{
  "image_size": 32,
  "translate": 0.06,
  "embed_dim": 128,
  "text_encoder_head_dim": 64,
  "text_encoder_bias": "none",
  "text_encoder_qk_norm": false,
  "text_encoder_inner_norm": false,
  "init": "torch_default",
  "eps": 1e-08,
  "warmup_steps": 280
}
Rows from block 5 of the text encoder of a small contrastive image-text model, named by matrix and row number. Rows with one number belong to one neuron. Each number is 128 + 24 x the weight over its row's rms, rounded and kept within 0 to 255. All counts start at 0.
Before each neuron's rows are labels from the 100 texts, of 14848, where the neuron reaches its highest value: "fires on" is the input token at the peak. Only what is clearly more common there than usual is listed. The data: simulated grey scan slices of phantoms with and without marks. In brackets: how many of the 100.
# fc1: MLP up (text_encoder.blocks.5.mlp.fc1.weight, 512x128), inputs 0-63
# fc2: MLP down (text_encoder.blocks.5.mlp.fc2.weight, 128x512, transposed), outputs 0-63

fires on: "spot" (100)
fc1.110 [148 137  97 117 141 125 126 133 171 144 167 118 141 127 103 122 102 168  69 115 133 135 122 144 177 177 129  96 128 109 128 159 100  95 145 145 111 142 120 154 153 111 141 154 134 119 132 108 144 157 130 119 115 157 113  81 102 171 153 119 112 127 118 136]
fc2.110 [ 96 129 137 133 137 143 127 129 121 125 185 130 150 183 128  87 172 120  33  90 145 149 150 154 119 145  95 127 103 144 111 121  97 135  89 135 151 125 152 147 129 138 124 126 129 129 117 136 145 108 139  64  58 116 130 140 126 135 168 114 124 127 141 134]

fires on: "limb" (100)
fc1.108 [168 111  83 115 109 159 112 141 113 127 107 155 124 138 101 166 116 148  96 149 125 143  81 134 183 117 114 148 163  99 118 108 140 140  87 114 152 160 101  96 185 108 151 143 134 123 144 129 128 128 110 153  97 148 175 102 132  76 106 124 106 138  85 137]
fc2.108 [123 105 119 129 143 161 138 218 111 140 120 156 106 133 122 128 134 119 133 134 137 139 129 152 201 123 133 185 129 128 126  93 135 121 121 119 116 139 124 119 190 148 110 103 204 124 146 129 130 131 164 141 106 138 150 112 127  85 133 125 130 125 144 138]

fires on: "limb" (100)
fc1.87 [101  92 112 128 155 105 131  88 172 121 104 125 125 116 141 166 120  72 164 137 130 128 120 145 137  86 145 102 128 139 110  95 129 106 101 107 133 139  38 130 211 152 147 118 126 136 121 139  90 132 102 149 124 102 154 165 111 156 101  91 142  98 139 145]
fc2.87 [ 74 128 107 129 188 139 129 125 124 178 117 114 131 110 132 137 162 126 148  89 131  94 145 180 130 139 149 146 154 147 102 127 135 113 150 131  70 120 123 111 113 127 127 134 128 128 118 158  98 127 151 104 179 128 118 117 122 137 107 121 133 125 140 133]

fires on: "spot" (100)
fc1.148 [137 143 125 125 143 167 115 127  66 112 131 148 123 142 113 165  87 170 128 133 160 143 111 104 123 138 121  95 153 100 116  95 152 171 127 136 139 126 111  79 120  95 158 149 106 133 146 118 120 130 104 113 121 138 167  70 139 142 134 107 121 172  40 161]
fc2.148 [133 106 120 152 127  97 118  93 133  90 151 190 159 132 145  82 162 129  73 125  94 119 112  78 152 115 118 204 127 115 118 134 149 129 144 130 131 159 119 133 142 135 135  96 127  90 115 131 139 125 166 136 111  98  97 180 123 105 105 128 155 120 157 123]

fires on: "spot" (100)
fc1.249 [144 155 122 124 127 145 122 132  65 123 144 134 120 149 106 162  85 167 124 123 159 144 104 127 119 125 128  82 132 114 121  85 132 158 138 118 136 136 127  56 113  94 157 133 123 126 146 126 106 133 112 112 135 141 182  65 132 136 111 104 130 187  27 161]
fc2.249 [125  76 139 141 120 104 126 116 123  71 134 197 157 163 140 118 132 126  79 158 107 101 125 137 160 109 114 184  79 135  91 123 139 133 149 154 184 145 105 139  90 113 133 122 111 109 145  91 150 124 141 105  96 102 105 188 146 127 120 129 132 124 186 128]

fires on: "limb" (100)
fc1.462 [172  99  75 121 121 153 121 141 118 133 142 139  96 144 101 162 135 135  98 104 122 148  86 134 160 126 116 125 157  96 123 116 130 168  98 119 142 161 114  76 168 105 139 140 176 138 138 129 110 132  87 136 118 153 183  91 137  89 110 111 107 137 115 132]
fc2.462 [147  95 143 108 134 125 127 166 119 117 129 137 122 116  94 120 132  86 138 132 125 136 135 145 169 136 136 122 138 135 128  89 123 115 127 127 112 184 129 107 162 190 108  76 201 145 136 132 138 161 166 138 124 184 126 122 155 107 117 124 113 130 162 147]

fires on: "limb" (100)
fc1.241 [132 163 119 101 136 126 114 114 124 104  87 139 129 122 159 147  60 123 120 132 129 130 161 149 127  74 113 165 126 124 131 110 140 149 114 160 125 140  94 153 199 119 135 124 159 125 105 100 118 153  63 118 115 154 140 165  93 172 117 102 107 133 126  96]
fc2.241 [151 130 175 128 130 133 137 129 120 105  65 116 134 116 128 127 173 128 166  98 183  74 162 156 124 132 109 156 143 127 176 127  99 188 148 125  67 131  93 150 123 124 128 130 122 136 131 127  69 135 139 100 151 118 112 126 131 127  88 129 138 128 127 130]

fires on: "spot" (100)
fc1.503 [126 147 112 156 178  93 153  97 114  58  71 140 136 134 108 141 106 130  82 134 136 108  77 135 122  81 119 184 116 133 151 129 109  89 121 140 105 152 128 132 132  77 120 173 166 142 127 128 100 127 125 114  89 112 125 108 126 142 127 138 118 134 125 134]
fc2.503 [ 96 128 122 138 180 142 118 136 131 180  61 129 141 116 135  88 176 124 146 113 106 115  54 141 134 107 130 140 126 141 110 123 121 116  95 133 185 118  92 139 117 145 127 124 129 120 128 122 132 117 146  62 107 125 123 120 126 132  74 107 146 127 145 131]

fires on: "spot" (100)
fc1.382 [139 151 124 132 121 144 117 141  61 129 158 134 115 142 116 152  89 177 121 125 153 146 105 114 126 130 120  95 142 112 128  86 135 166 128 124 125 125 120  73 110  92 167 138 120 118 155 134 107 133 112 105 133 137 172  76 136 147 124  96 128 181  15 158]
fc2.382 [127  83 159 145 105  98 135 114 142  89 158 199 149 155 139 129 151 120  98 163 114  96 151 137 176 129 128 191 107 117 109 130 126 145 162 143 167 144 117 120 105 109 136 111 112 112 145 121 149 123 143 124  88 105 104 180 146 112 120 134 129 127 190 130]